Weights of a small contrastive image-text model: encoder norm layernorm, text encoder width 192.
Rows from block 9 of the image encoder of a small contrastive image-text model, named by matrix and row number. Rows with one number belong to one neuron. Each number is 50 + 12 x the weight over its row's rms, rounded and kept within 0 to 99. All counts start at 0. After the name is the row's rms in percent of the matrix's.
After each neuron's rows are labels from the 100 images, of 14976, where the neuron reaches its highest value: "strongest on" is what is common among them. Only what is clearly more common there than usual is listed. The data: pictures of board games with random positions, seen at a slant. In brackets: how many of the 100, against the usual share in percent.
# fc1: MLP up (encoder.blocks.9.mlp.fc1.weight, 1280x320), inputs 0-159
# fc2: MLP down (encoder.blocks.9.mlp.fc2.weight, 320x1280, transposed), outputs 0-159

fc1.507 154:35 51 69 53 68 69 56 50 40 60 46 42 46 34 65 48 39 48 63 41 49 84 47 43 52 71 57 44 51 41 36 78 66 66 72 58 43 53 31 58 28 51 57 65 52 52 69 29 71 52 42 62 25 57 51 53 39 67 43 59 30 34 36 65 57 61 53 44 53 30 42 55 38 43 51 49 47 40 36 59 64 62 54 52 61 70 52 54 43 59 56 34 48 29 44 44 42 37 29 52 40 51 62 31 51 50 59 72 58 50 37 58 54 62 47 50 47 46 66 50 70 43 46 51 40 41 52 71 52 59 50 51 35 52 53 54 31 43 54 17 50 43 43 48 41 53 41 52 62 58 69 56 59 47 40 39 49 17 64 39
fc2.507 136:66 38 26 48 36 55 46 44 55 53 62 64 65 50 43 44 47 40 50 38 66 25 33 34 65 64 43 44 42 55 49 50 43 59 69 52 43 46 70 46 44 34 70 57 39 51 46 51 60 72 60 59 48 69 61 57 51 57 43 63 71 71 71 61 51 60 63 45 59 48 53 62 71 58 47 47 50 49 45 62 43 42 56 54 55 55 70 69 53 57 50 73 39 60 49 61 69 51 66 52 39 16 36 49 42 51 45 50 36 51 35 23 53 46 64 41 52 43 44 47 31 56 40 23 69 45 42 47 49 55 59 24 50 40 36 52 19 46 37 51 76 60 28 61 34 49 72 47 55 64 58 63 59 44 36 56 49 49 68 50
strongest on: discs on a green board (81 vs 16.9); first side has more (80 vs 44.2)

fc1.374 072:51 55 39 37 62 56 34 45 60 49 45 82 47 33 54 34 52 57 64 46 62 53 70 63 41 58 47 64 53 42 50 54 36 78 56 62 69 59 59 48 53 41 50 43 44 59 70 51 49 44 51 54 45 55 43 54 53 43 52 55 39 55 23 49 54 52 64 66 50 53 49 59 32 82 26 48 61 76 73 55 45 50 65 43 56 42 53 41 48 37 34 42 28 45 59 52 48 46 67 53 68 33 47 50 49 52 50 44 61 43 43 42 42 62 48 55 64 65 30 62 71 50 62 52 41 24 49 37 51 38 57 54 54 54 62 57 40 72 39 56 24 41 45 35 23 49 51 53 42 46 60 47 46 48 49 57 49 59 62 26
fc2.374 071:51 64 50 70 33 51 67 54 40 59 43 32 48 75 31 70 46 39 24 66 45 41 34 53 54 50 38 40 45 69 58 64 74 43 36 49 24 42 57 38 76 72 44 60 64 61 55 40 52 62 58 36 36 59 59 43 44 33 46 45 60 48 68 49 49 38 53 40 45 47 52 48 54 32 55 47 50 40 42 53 68 49 30 56 50 55 51 58 50 51 51 53 63 32 29 58 59 48 25 55 31 56 57 47 60 57 44 70 58 50 48 63 51 27 48 59 47 46 71 40 33 49 44 53 52 76 48 71 59 67 30 57 46 58 45 43 63 36 70 47 67 52 46 57 54 37 47 62 38 51 64 54 60 49 37 31 51 30 44 77
strongest on: discs on a green board (73 vs 16.9)

fc1.744 169:75 44 26 44 30 57 60 60 21 62 41 49 34 54 66 43 55 35 43 66 54 57 51 49 57 52 26 63 48 40 52 35 44 52 52 41 37 46 38 50 53 41 41 49 85 48 64 39 50 58 71 72 52 61 68 43 54 39 51 64 44 55 56 31 45 49 48 67 38 36 62 59 74 52 58 43 50 42 51 49 54 42 50 48 50 54 40 80 33 32 42 44 55 45 53 51 56 43 41 61 52 52 45 35 49 48 47 42 57 53 44 27 50 43 38 61 44 44 35 39 54 50 33 53 58 21 45 39 30 36 42 19 47 45 36 52 64 48 20 45 41 49 62 51 57 58 48 66 69 40 37 60 48 47 52 50 32 33 65 49
fc2.744 175:50 57 53 59 61 40 51 76 68 58 46 40 43 55 34 61 58 45 56 45 60 39 72 19 35 25 61 52 50 64 47 47 53 56 39 60 58 58 62 73 52 36 51 69 50 42 50 28 34 41 67 61 62 58 59 40 64 44 62 24 45 39 43 42 47 34 44 54 49 50 46 51 41 57 52 57 72 80 43 42 55 49 48 50 37 40 52 40 70 53 57 47 56 52 43 56 37 46 43 66 41 54 38 53 37 62 71 40 66 33 39 32 62 40 42 48 71 34 23 58 47 41 59 61 45 43 37 30 50 53 57 52 49 52 58 49 82 63 54 48 60 52 59 57 49 40 41 39 45 47 72 39 62 41 71 53 60 51 29 45
strongest on: nearly full (98 vs 34); first side has more (84 vs 44.2); draughts (74 vs 16.7)

fc1.1 063:46 67 51 37 70 44 48 62 44 62 44 25 51 46 45 38 43 49 34 56 63 65 24 41 63 50 42 46 37 61 52 28 37 53 57 40 55 49 41 66 38 31 62 42 57 26 54 26 34 47 43 52 47 35 60 45 38 58 46 65 59 25 50 36 55 57 60 43 41 67 44 37 53 51 43 53 53 32 32 71 49 59 44 49 72 54 58 75 24 76 42 67 47 46 56 36 50 68 55 50 51 37 33 49 61 34 63 17 58 58 61 42 45 41 37 49 48 44 62 57 54 63 56 47 39 54 35 88 41 54 56 63 47 54 47 49 75 55 49 49 40 71 42 52 79 41 42 47 24 60 71 43 39 59 49 31 71 55 43 59
fc2.1 066:52 42 59 63 47 56 46 50 49 38 57 75 43 57 63 32 52 36 86 44 37 35 55 53 33 54 51 59 69 55 43 76 60 59 52 48 57 58 65 31 43 58 51 59 50 68 40 79 45 55 60 28 45 60 43 77 61 39 33 35 48 59 57 57 47 54 27 46 49 44 41 53 69 49 61 57 41 65 61 44 65 32 50 66 39 52 48 33 47 34 52 38 56 55 34 60 59 47 50 55 32 68 85 53 32 41 45 79 52 24 37 47 45 52 62 42 68 49 45 48 63 48 72 60 49 36 53 32 48 53 48 37 49 42 46 40 38 59 48 53 61 38 62 59 12 63 54 53 69 43 45 62 52 32 55 44 30 40 54 37
strongest on: nearly full (84 vs 34); stones on a line grid (52 vs 16.8); discs on a green board (46 vs 16.9)

fc1.352 094:53 57 57 47 52 39 62 59 60 59 53 67 58 46 41 69 39 50 39 60 67 51 30 26 35 45 69 32 51 45 42 58 39 32 44 69 43 56 54 63 43 37 54 60 45 55 45 75 67 42 63 59 40 53 43 35 46 54 64 56 38 28 54 33 35 34 62 45 57 60 53 46 39 58 56 73 56 52 52 41 79 30 57 34 47 54 51 42 53 41 29 45 64 52 56 72 53 56 62 43 54 46 55 66 60 75 41 48 47 29 40 82 47 44 52 64 45 30 62 62 48 50 42 32 17 45 41 35 55 36 40 48 43 48 57 55 48 38 65 44 42 44 41 44 46 39 55 42 58 66 58 52 50 49 53 65 32 43 61 38
fc2.352 094:52 35 50 43 56 44 45 51 28 48 36 58 56 46 42 49 72 45 44 35 72 64 85 53 58 48 41 51 54 63 50 42 49 53 35 39 27 37 41 34 49 60 69 59 58 37 71 31 51 44 40 55 55 46 40 50 56 62 40 32 48 60 62 36 55 74 50 48 57 40 36 55 43 41 53 55 52 47 45 70 14 70 65 49 61 63 41 46 58 51 38 59 51 38 54 36 51 35 49 70 69 35 49 20 46 59 59 45 64 55 53 32 51 40 54 38 61 53 30 50 33 51 34 43 66 48 59 67 83 53 59 74 42 42 51 52 42 26 47 58 67 54 32 85 46 40 51 60 61 51 35 41 30 65 40 48 63 48 30 59
strongest on: first side has more (87 vs 44.2); digit grid (82 vs 16.4); nearly full (76 vs 34)

fc1.598 053:29 62 44 52 76 33 44 43 49 67 55 54 42 59 27 38 43 47 67 40 44 66 71 55 52 60 44 59 53 47 33 42 76 48 63 44 48 78 50 63 37 49 45 48 32 59 51 45 59 23 58 51 48 73 66 47 48 60 44 50 64 50 66 65 51 55 69 32 38 54 50 48 50 41 35 70 43 37 35 44 30 49 60 49 40 60 32 50 47 56 34 64 46 52 35 59 63 54 70 46 30 47 48 68 54 56 69 55 51 78 58 55 27 51 63 50 52 40 42 67 62 39 39 73 65 23 52 53 60 54 44 65 57 29 47 75 50 73 59 54 42 32 61 58 51 48 45 38 56 64 61 60 51 39 53 48 20 40 54 44
fc2.598 052:73 44 50 47 39 66 48 62 60 50 53 46 47 43 51 61 55 46 41 65 39 38 28 34 55 38 59 62 56 56 76 53 35 53 38 57 46 36 46 40 45 49 47 53 47 51 50 46 62 86 49 51 52 45 43 47 30 45 50 44 31 53 33 41 44 69 60 78 62 52 57 60 54 63 57 32 45 50 62 40 69 60 54 48 69 56 55 52 47 51 56 40 42 58 64 45 19 59 39 42 52 38 49 41 45 54 41 50 52 40 43 60 83 54 48 43 67 69 52 42 38 72 67 21 35 86 36 49 29 50 58 35 55 65 58 42 37 36 49 35 60 72 51 46 59 55 49 75 41 31 45 54 39 50 38 31 66 46 44 59
strongest on: discs on a green board (100 vs 16.9); first side has more (99 vs 44.2); nearly full (64 vs 34)

fc1.685 114:42 51 45 53 57 36 36 53 60 56 15 58 57 43 40 55 46 48 52 43 47 51 63 35 37 64 57 50 54 38 39 60 86 46 54 56 65 38 52 36 79 45 43 74 38 47 46 54 51 50 66 64 43 36 45 39 29 38 56 50 52 52 46 58 57 47 46 64 50 29 60 57 75 51 42 56 35 47 47 46 56 47 38 52 37 63 50 51 83 48 41 29 53 50 49 34 50 60 35 43 52 45 52 39 66 76 49 64 38 68 56 60 40 51 41 59 58 63 38 44 44 35 31 60 60 62 45 50 54 40 71 53 86 65 47 37 40 59 70 59 28 56 58 41 56 41 31 41 23 57 41 96 68 55 41 51 57 49 36 56
fc2.685 123:63 68 63 55 47 50 62 56 44 47 75 46 55 75 71 59 49 59 45 60 23 51 28 43 49 43 47 40 49 75 32 36 45 38 45 63 35 50 52 60 24 55 61 28 44 63 56 57 64 48 29 41 59 73 49 56 63 46 48 47 65 46 41 67 27 52 39 39 65 48 55 66 34 58 40 56 69 53 61 58 50 53 53 47 73 49 59 49 27 40 64 77 55 49 57 52 45 64 64 40 50 46 49 45 45 37 39 35 70 45 39 50 54 46 36 34 71 58 62 57 74 50 60 39 41 33 50 65 58 43 23 77 31 37 56 47 62 51 28 36 51 46 30 27 48 46 56 51 34 55 77 37 32 55 60 48 45 65 45 60
strongest on: discs on a green board (64 vs 16.9)

fc1.233 176:52 65 52 72 22 50 33 35 39 46 43 54 37 62 30 49 56 48 47 55 42 55 54 43 50 74 47 42 41 44 19 71 44 53 57 37 56 60 41 45 37 68 62 35 55 65 45 67 30 52 38 62 40 35 73 44 42 33 59 55 67 51 60 57 57 39 14 42 44 41 39 40 67 31 61 56 50 48 50 50 53 53 49 44 42 47 37 48 49 32 53 66 40 37 44 46 39 51 31 59 47 51 29 49 46 58 50 54 40 37 45 48 80 52 58 50 50 50 60 56 67 40 54 30 68 50 44 43 46 34 35 43 48 54 52 58 42 37 59 56 32 35 47 41 56 70 50 48 39 23 62 37 38 38 52 49 54 33 44 55
fc2.233 158:40 43 39 38 66 45 65 45 49 68 45 68 58 42 51 47 50 49 60 22 60 45 48 46 29 40 45 46 58 26 55 61 46 51 46 55 52 56 65 36 41 63 36 47 56 45 38 48 48 24 69 50 25 51 44 47 51 53 37 34 63 56 34 57 38 49 61 56 55 56 41 49 33 46 31 43 73 51 48 44 60 58 38 64 53 58 35 51 42 59 52 47 59 67 59 45 59 56 70 68 61 62 49 39 26 57 38 31 53 62 52 69 37 33 62 47 61 30 35 37 54 66 70 54 44 64 45 47 60 60 48 70 40 50 58 49 45 30 36 54 46 37 45 39 47 42 63 59 47 78 65 49 47 49 62 50 55 55 52 40
strongest on: noughts and crosses (100 vs 16.9); nearly full (99 vs 34); first side has more (97 vs 44.2)

fc1.32 073:19 41 60 57 28 53 37 63 47 37 66 55 47 56 40 47 58 50 74 43 29 55 47 50 42 43 54 42 67 39 43 55 64 33 44 48 57 33 41 40 70 57 59 64 35 40 46 62 60 38 53 59 51 41 43 63 57 60 48 67 41 71 53 44 50 58 52 33 70 40 58 55 26 47 56 55 59 46 54 56 38 44 32 44 81 55 68 37 42 52 42 23 51 38 35 47 48 37 72 41 61 56 37 84 48 57 48 36 52 46 34 69 66 54 42 69 58 39 83 34 54 54 48 46 49 52 36 57 41 59 58 25 48 27 39 28 36 44 32 41 36 33 52 60 57 50 52 56 59 41 58 29 55 44 79 30 45 44 68 44
fc2.32 068:69 72 32 37 67 62 47 59 45 50 20 46 49 33 57 38 38 70 58 52 63 45 58 59 44 42 56 61 40 48 70 48 37 80 57 47 54 65 73 67 48 53 43 53 54 53 50 58 47 65 46 46 52 61 42 36 48 42 66 32 42 44 49 57 40 40 42 70 43 46 32 48 71 46 42 68 50 61 54 40 60 26 75 53 23 47 41 55 54 32 55 77 42 48 64 45 57 64 41 61 61 44 66 21 44 54 43 69 45 42 58 29 39 61 44 47 52 45 50 58 46 33 65 36 54 53 45 34 57 35 61 50 42 55 42 52 57 46 42 38 64 68 37 46 37 53 64 36 38 50 39 34 42 41 39 66 59 52 47 42
strongest on: first side has more (80 vs 44.2); nearly full (68 vs 34)

fc1.742 079:38 67 55 51 42 69 57 34 61 73 52 50 48 45 70 49 37 39 50 30 60 31 70 41 55 56 74 44 39 26 65 59 52 49 66 47 77 53 39 44 42 31 36 39 51 34 53 46 31 34 46 47 33 53 45 62 57 37 35 50 64 56 71 51 60 39 71 35 51 42 29 27 72 47 59 55 60 54 36 51 56 82 57 40 62 51 69 32 61 42 65 69 42 56 62 52 32 47 60 40 72 42 62 52 63 45 55 43 39 49 47 35 62 57 34 45 46 53 42 46 53 39 57 40 47 39 45 55 38 46 53 48 31 45 36 65 63 54 58 55 46 57 59 55 50 54 46 63 27 53 49 26 56 47 57 37 42 67 59 37
fc2.742 090:63 56 52 53 37 56 48 47 51 45 44 44 42 47 55 61 49 66 61 60 52 51 36 47 50 33 16 39 45 75 59 40 41 60 45 55 50 56 49 57 42 82 31 50 47 59 57 46 43 59 47 47 61 66 77 50 58 53 66 47 62 63 55 41 36 61 47 58 48 57 58 31 33 41 43 32 49 57 48 46 65 59 49 53 32 59 40 69 35 39 28 64 46 46 45 40 63 44 50 59 31 59 41 38 31 71 51 56 22 51 53 55 41 57 45 61 70 59 45 47 53 52 47 61 33 44 45 68 56 46 79 32 30 35 55 40 50 57 57 53 40 45 40 40 76 42 37 33 47 39 57 41 57 55 43 57 31 19 41 45
strongest on: nearly full (98 vs 34); discs in an upright rack (90 vs 16.4); second side has more (81 vs 45.4)

fc1.323 073:44 16 48 61 37 61 49 66 33 66 68 46 66 64 72 40 64 44 72 64 71 47 46 33 48 50 38 51 71 33 49 46 55 50 61 56 48 81 41 66 31 58 41 55 59 52 54 49 21 41 44 65 49 59 31 51 37 33 57 44 60 31 43 51 44 29 67 67 57 49 38 42 48 68 44 31 68 43 45 22 40 60 61 47 49 58 36 46 40 59 52 37 45 28 17 41 39 57 54 54 74 68 62 31 29 43 57 51 40 42 40 31 48 44 36 48 31 49 31 50 38 59 57 45 49 39 45 65 42 43 65 46 52 42 28 55 65 57 72 49 28 59 54 66 55 29 57 62 48 40 37 58 75 40 33 56 32 50 51 22
fc2.323 083:69 71 63 53 40 46 51 32 50 43 34 48 54 68 36 44 51 56 63 55 27 41 70 62 64 63 51 47 33 66 47 52 22 53 64 61 42 50 49 20 67 52 42 46 42 48 53 49 48 35 54 35 54 45 36 32 59 56 60 54 63 42 38 38 50 41 50 64 37 47 57 32 35 38 44 37 51 68 46 60 49 53 55 45 33 48 56 74 48 28 47 66 56 47 55 61 50 27 46 45 39 56 56 81 74 53 54 48 40 49 52 36 54 36 69 68 44 62 56 40 41 42 50 64 50 62 49 54 55 50 67 51 44 49 59 59 60 36 10 48 76 47 34 23 64 55 53 48 55 39 35 48 59 60 50 25 48 55 57 53
strongest on: nearly full (89 vs 34); draughts (59 vs 16.7)

fc1.379 076:52 42 25 42 42 60 60 45 35 57 48 71 53 41 43 40 62 36 60 52 56 54 66 59 72 52 56 26 29 30 46 63 57 37 38 44 35 51 41 55 45 53 41 82 51 68 64 51 58 32 31 43 39 49 50 40 40 41 57 53 42 55 74 54 51 43 82 60 63 66 49 37 32 37 61 40 28 37 31 37 61 48 61 39 34 59 50 67 43 47 33 50 25 38 59 35 52 44 26 49 37 76 46 57 41 36 46 38 52 57 41 39 39 51 54 55 67 35 87 45 57 52 63 66 26 38 50 52 35 69 32 35 69 58 65 55 29 46 43 51 58 45 61 39 57 46 44 60 46 51 36 56 53 46 31 29 55 60 44 51
fc2.379 080:42 61 60 71 45 51 44 63 63 33 61 39 24 56 45 45 36 63 37 45 59 54 49 36 43 37 60 64 74 61 60 46 47 59 59 49 69 54 79 36 42 52 34 42 51 21 37 41 69 38 73 64 61 34 50 48 73 41 59 40 46 54 34 68 58 52 35 48 44 39 39 61 54 50 32 52 58 68 53 42 40 40 46 47 46 44 62 39 35 70 63 47 65 68 55 57 46 67 54 59 67 35 53 49 39 37 47 54 66 53 54 58 54 33 47 40 30 57 51 47 41 44 45 35 74 46 62 43 51 48 65 58 45 29 47 36 60 51 31 61 41 57 42 49 42 74 53 53 57 55 55 34 50 57 51 58 32 54 56 38
strongest on: noughts and crosses (98 vs 16.9)

fc1.545 064:43 50 54 51 56 41 53 64 52 48 47 55 59 67 43 39 51 75 56 72 70 15 51 31 37 60 60 60 63 54 33 60 64 47 50 26 63 58 54 64 39 45 23 41 48 43 39 42 61 42 48 53 57 29 67 70 33 57 62 26 47 49 72 54 51 31 55 42 58 52 57 60 29 57 48 54 33 58 43 58 44 21 53 43 54 56 60 50 44 43 44 34 23 38 44 65 49 58 37 46 26 62 37 57 38 41 48 40 64 27 45 51 16 42 40 51 40 45 39 53 52 58 48 58 48 54 61 37 35 81 58 55 52 44 39 44 30 60 31 68 53 48 39 34 71 50 49 66 35 36 76 52 50 41 47 42 78 63 32 31
fc2.545 065:37 48 41 46 53 62 49 50 42 43 43 47 44 43 39 59 58 25 39 30 41 59 46 52 45 45 31 47 30 58 49 58 51 53 35 68 39 42 52 36 62 48 75 74 41 54 53 80 36 40 56 53 29 80 28 41 59 22 34 64 61 68 45 71 44 62 51 51 51 56 36 56 70 48 61 47 45 51 61 53 50 48 38 70 53 46 56 66 54 63 49 52 64 58 67 43 56 53 48 46 69 37 54 37 60 47 39 39 49 58 48 78 38 55 50 28 67 38 53 72 59 46 53 53 39 48 53 42 45 37 26 63 63 43 37 43 69 39 56 39 65 54 47 78 27 51 37 53 42 45 45 44 50 39 37 68 38 57 74 54
strongest on: first side has more (78 vs 44.2); nearly full (76 vs 34); discs in an upright rack (60 vs 16.4)

fc1.238 058:62 46 49 43 29 64 28 52 45 71 51 30 64 69 70 70 56 39 37 47 50 38 63 49 49 56 56 40 49 63 46 49 57 35 55 40 36 37 24 53 29 54 48 49 52 45 23 35 77 61 60 63 40 44 29 53 54 39 44 38 34 44 65 46 49 57 63 61 60 45 39 67 33 52 54 36 45 65 41 61 45 49 63 47 59 52 52 61 42 64 54 32 40 65 84 52 40 30 81 40 49 48 35 38 50 47 51 43 52 51 60 44 48 58 38 62 54 38 33 39 30 54 40 51 51 41 41 68 47 46 55 35 45 40 62 47 48 44 57 62 61 62 51 64 40 51 59 45 46 41 55 59 50 50 66 47 48 47 61 51
fc2.238 060:49 50 49 61 68 41 57 42 49 40 56 60 78 44 62 48 43 55 78 44 49 42 55 47 48 42 57 66 60 46 44 57 29 48 54 61 82 66 51 39 59 34 59 55 52 62 47 59 30 37 49 38 65 48 61 60 45 60 38 63 73 51 45 48 32 45 57 51 34 55 43 52 48 52 54 71 65 34 43 54 40 55 47 65 43 31 79 36 45 41 56 75 35 53 18 33 67 71 38 52 30 57 66 75 43 22 59 61 63 38 63 50 48 48 43 59 44 67 46 65 70 54 49 59 54 55 66 42 39 55 65 56 58 54 58 53 57 45 43 54 38 58 60 53 55 34 47 58 48 57 36 36 59 57 55 53 69 47 43 65
strongest on: nearly full (83 vs 34); discs on a green board (65 vs 16.9)

fc1.495 134:59 39 47 40 44 43 27 55 46 73 63 58 38 50 46 50 22 50 67 59 53 55 70 28 39 40 48 22 42 57 46 69 66 60 38 45 48 48 61 57 28 66 57 21 59 54 36 40 48 85 39 49 49 59 58 70 37 55 50 75 50 48 45 50 49 48 49 62 44 47 57 55 59 59 38 48 74 21 52 43 59 31 49 33 51 48 55 54 33 41 30 34 55 29 55 59 40 35 46 46 42 29 27 31 32 57 34 51 48 32 57 65 69 39 73 42 41 69 54 51 56 34 33 70 58 59 68 45 30 66 82 54 44 33 55 56 69 54 34 54 65 27 50 57 57 45 46 50 46 59 51 40 60 70 58 31 56 59 42 55
fc2.495 140:60 65 45 67 44 67 62 30 57 56 31 51 57 34 76 38 46 56 43 35 29 46 50 64 47 56 48 50 53 39 40 42 69 36 69 32 48 60 59 42 61 30 45 66 38 65 48 40 32 38 62 51 51 64 25 36 56 37 46 47 61 33 65 59 49 49 28 58 51 53 46 51 40 71 64 54 59 56 53 51 58 59 44 53 63 41 52 63 67 59 53 57 65 51 57 43 52 52 36 37 38 66 71 44 53 46 44 55 60 43 45 38 41 63 21 50 47 51 70 78 47 56 46 18 79 47 60 46 41 39 37 28 39 57 49 48 42 56 75 14 56 35 49 44 58 76 48 47 62 34 68 61 62 31 39 41 57 52 79 52
strongest on: discs in an upright rack (82 vs 16.4)

fc1.335 080:64 52 49 39 65 44 52 50 60 70 33 62 44 55 52 64 35 81 76 52 45 62 46 43 47 63 52 49 55 49 41 57 50 46 61 59 47 39 45 51 34 44 50 44 32 45 45 37 69 50 58 49 46 42 49 48 36 60 21 56 50 44 65 41 35 89 71 40 46 39 68 39 59 71 62 42 58 39 36 36 46 77 67 34 29 73 55 67 52 50 60 48 42 44 62 68 51 30 39 62 58 24 47 64 62 43 65 54 51 74 60 74 49 53 62 65 41 65 43 57 57 46 66 55 40 32 47 60 44 54 36 60 56 34 58 57 29 58 42 57 33 48 36 86 45 60 62 57 45 49 64 42 47 67 62 43 47 42 48 43
fc2.335 081:35 44 39 66 35 76 51 40 46 51 61 49 67 53 65 31 66 22 43 64 81 48 38 30 74 42 64 41 54 53 45 45 48 76 50 59 39 53 42 44 48 63 48 52 54 58 61 60 44 59 53 48 44 72 55 58 54 43 66 45 61 61 50 50 42 30 51 62 62 55 42 77 51 60 58 58 50 52 59 50 57 47 42 48 70 39 41 32 36 63 36 46 46 62 52 38 47 87 42 41 49 53 57 38 21 50 51 51 35 28 42 44 60 57 33 38 68 33 44 50 19 53 34 48 54 55 58 52 55 41 72 50 39 72 50 31 62 34 52 38 72 56 65 45 58 39 49 43 56 57 46 40 58 59 41 43 54 50 41 68
strongest on: discs on a green board (96 vs 16.9); first side has more (85 vs 44.2); nearly full (61 vs 34)

fc1.662 079:44 49 54 44 76 37 47 49 56 59 42 45 58 52 50 36 54 69 64 43 61 61 39 55 62 54 58 72 61 44 63 57 94 76 39 41 64 70 37 53 58 45 47 41 54 48 48 44 55 51 75 38 56 58 43 56 56 52 49 43 39 35 56 58 37 56 53 54 33 54 58 49 40 69 42 39 32 52 36 50 55 67 40 66 40 50 42 54 66 63 44 42 56 51 52 51 41 41 49 60 66 35 36 41 61 57 52 50 60 40 65 68 53 27 60 43 62 70 21 53 44 37 76 56 15 33 48 37 48 60 46 44 40 59 50 62 33 53 52 37 36 39 37 58 43 49 45 55 39 67 49 39 62 57 46 54 53 41 44 26
fc2.662 081:52 44 43 67 25 51 60 24 46 62 50 51 67 68 51 70 54 38 39 26 36 48 49 33 30 48 52 29 41 51 43 48 16 39 47 68 49 17 55 22 51 66 42 52 48 58 73 36 57 61 44 53 34 33 48 34 46 50 67 54 60 73 56 57 56 63 38 59 65 49 50 43 46 44 48 72 52 41 73 49 47 30 56 49 58 51 52 61 44 47 47 50 45 36 58 50 57 46 50 30 42 47 50 49 36 62 46 48 54 49 31 32 84 62 48 49 43 55 62 40 38 66 30 43 73 56 57 64 53 69 58 64 58 49 53 56 54 38 46 58 70 74 55 47 42 56 55 60 29 44 40 52 39 50 65 49 50 64 38 75
strongest on: discs on a green board (86 vs 16.9); nearly full (86 vs 34); second side has more (86 vs 45.4)

fc1.135 089:44 46 44 53 27 50 36 47 63 54 64 34 48 60 47 62 64 55 34 32 60 56 50 56 57 62 60 40 47 61 47 64 59 44 42 45 48 45 33 67 38 61 48 26 73 49 41 56 44 50 46 51 72 58 34 64 48 52 54 40 68 25 56 23 58 46 29 41 43 57 37 60 54 51 46 44 49 54 45 43 44 48 54 51 43 42 68 58 43 51 51 39 40 48 35 60 56 44 49 49 46 53 45 64 53 36 64 65 50 65 59 64 56 32 58 75 56 47 49 45 68 38 49 65 46 53 71 64 31 39 64 61 48 30 54 60 41 54 51 54 50 37 38 33 38 49 56 57 55 58 47 65 69 25 70 31 48 58 50 32
fc2.135 101:58 45 47 61 67 47 46 34 37 25 37 65 37 31 52 52 52 58 62 61 64 26 61 61 48 45 58 56 55 52 49 39 39 55 62 40 90 65 41 31 43 32 58 37 27 59 52 35 42 36 39 52 22 49 55 39 64 41 54 70 59 61 64 37 36 59 51 57 67 54 53 35 56 66 53 60 48 37 32 34 43 57 51 60 59 38 61 22 55 44 69 66 70 72 65 66 60 49 82 58 58 65 68 62 44 45 55 63 73 56 51 34 61 54 33 64 48 48 47 64 42 51 52 46 61 67 49 48 48 47 42 47 47 33 50 65 62 49 54 59 46 67 53 52 45 46 51 59 61 37 23 41 39 64 59 53 51 57 53 35
strongest on: first side has more (91 vs 44.2); nearly full (86 vs 34)

fc1.150 183:44 39 32 71 47 56 51 48 63 33 39 53 61 55 52 43 43 78 34 46 61 41 27 57 56 51 50 42 41 38 36 53 35 51 35 30 56 60 44 57 65 50 49 47 45 72 51 64 56 41 54 64 43 54 40 51 45 48 32 67 76 50 46 57 56 54 30 60 63 75 24 32 64 38 67 55 46 45 62 61 44 46 65 42 46 56 43 62 34 62 55 41 40 40 44 72 45 29 44 42 64 51 51 62 66 71 50 59 44 35 47 53 43 51 42 48 65 55 71 73 60 50 69 47 37 25 44 80 10 79 45 39 47 50 71 80 47 37 34 56 21 43 46 29 51 64 52 41 52 43 44 50 52 36 50 53 54 55 50 55
fc2.150 209:62 59 40 70 54 43 78 56 43 75 47 34 42 42 40 49 35 69 39 45 52 41 38 56 47 35 43 54 39 78 63 47 45 47 62 65 38 43 60 49 38 59 60 45 46 28 28 61 58 52 56 35 62 66 43 26 65 41 43 58 49 68 75 36 32 57 53 58 46 59 49 38 46 70 48 50 53 48 16 52 37 26 35 44 67 59 49 59 32 62 47 42 46 45 51 51 46 58 63 40 45 71 70 56 48 61 62 36 37 65 26 50 42 36 42 35 48 50 51 59 57 53 50 49 49 61 62 55 58 69 49 39 41 40 46 35 58 65 69 83 76 48 54 49 52 37 66 46 56 57 72 33 48 71 43 42 47 30 30 44
strongest on: nearly full (96 vs 34); stones on a line grid (71 vs 16.8)

fc1.476 082:48 45 41 36 55 49 62 56 46 44 44 65 29 30 52 59 34 54 28 68 36 62 53 57 59 50 45 56 74 51 46 38 50 63 74 50 55 55 63 40 41 62 63 34 50 27 44 54 46 51 58 30 36 46 43 58 45 40 40 61 41 50 50 55 40 55 79 51 61 42 38 29 63 41 44 45 61 42 59 75 66 56 70 73 57 66 51 61 36 43 44 75 52 29 47 57 63 40 53 34 45 56 76 68 75 31 49 56 46 40 39 52 28 36 49 62 34 51 72 46 50 39 70 62 63 55 45 50 65 59 48 56 35 56 51 45 45 41 52 32 51 60 56 55 50 55 24 38 30 54 44 47 69 58 48 41 52 42 60 36
fc2.476 079:43 50 58 38 31 83 23 59 48 54 53 50 66 64 47 46 57 16 54 53 75 59 69 34 58 56 50 59 45 68 24 30 42 39 48 44 42 48 48 50 52 63 27 65 62 61 32 27 52 46 55 63 75 62 70 44 39 60 54 46 57 36 31 49 59 26 47 47 54 59 58 45 61 48 47 52 54 50 43 23 37 52 61 40 47 44 78 48 40 60 34 52 48 41 52 55 36 49 64 46 30 35 28 56 46 58 39 48 32 50 41 44 72 36 64 44 73 66 41 59 40 44 43 41 57 57 50 52 35 55 61 50 55 38 59 48 66 48 68 73 49 46 50 67 75 30 48 50 58 35 63 47 50 42 45 69 64 58 43 42
strongest on: first side has more (93 vs 44.2); nearly empty (83 vs 34.3); draughts (46 vs 16.7)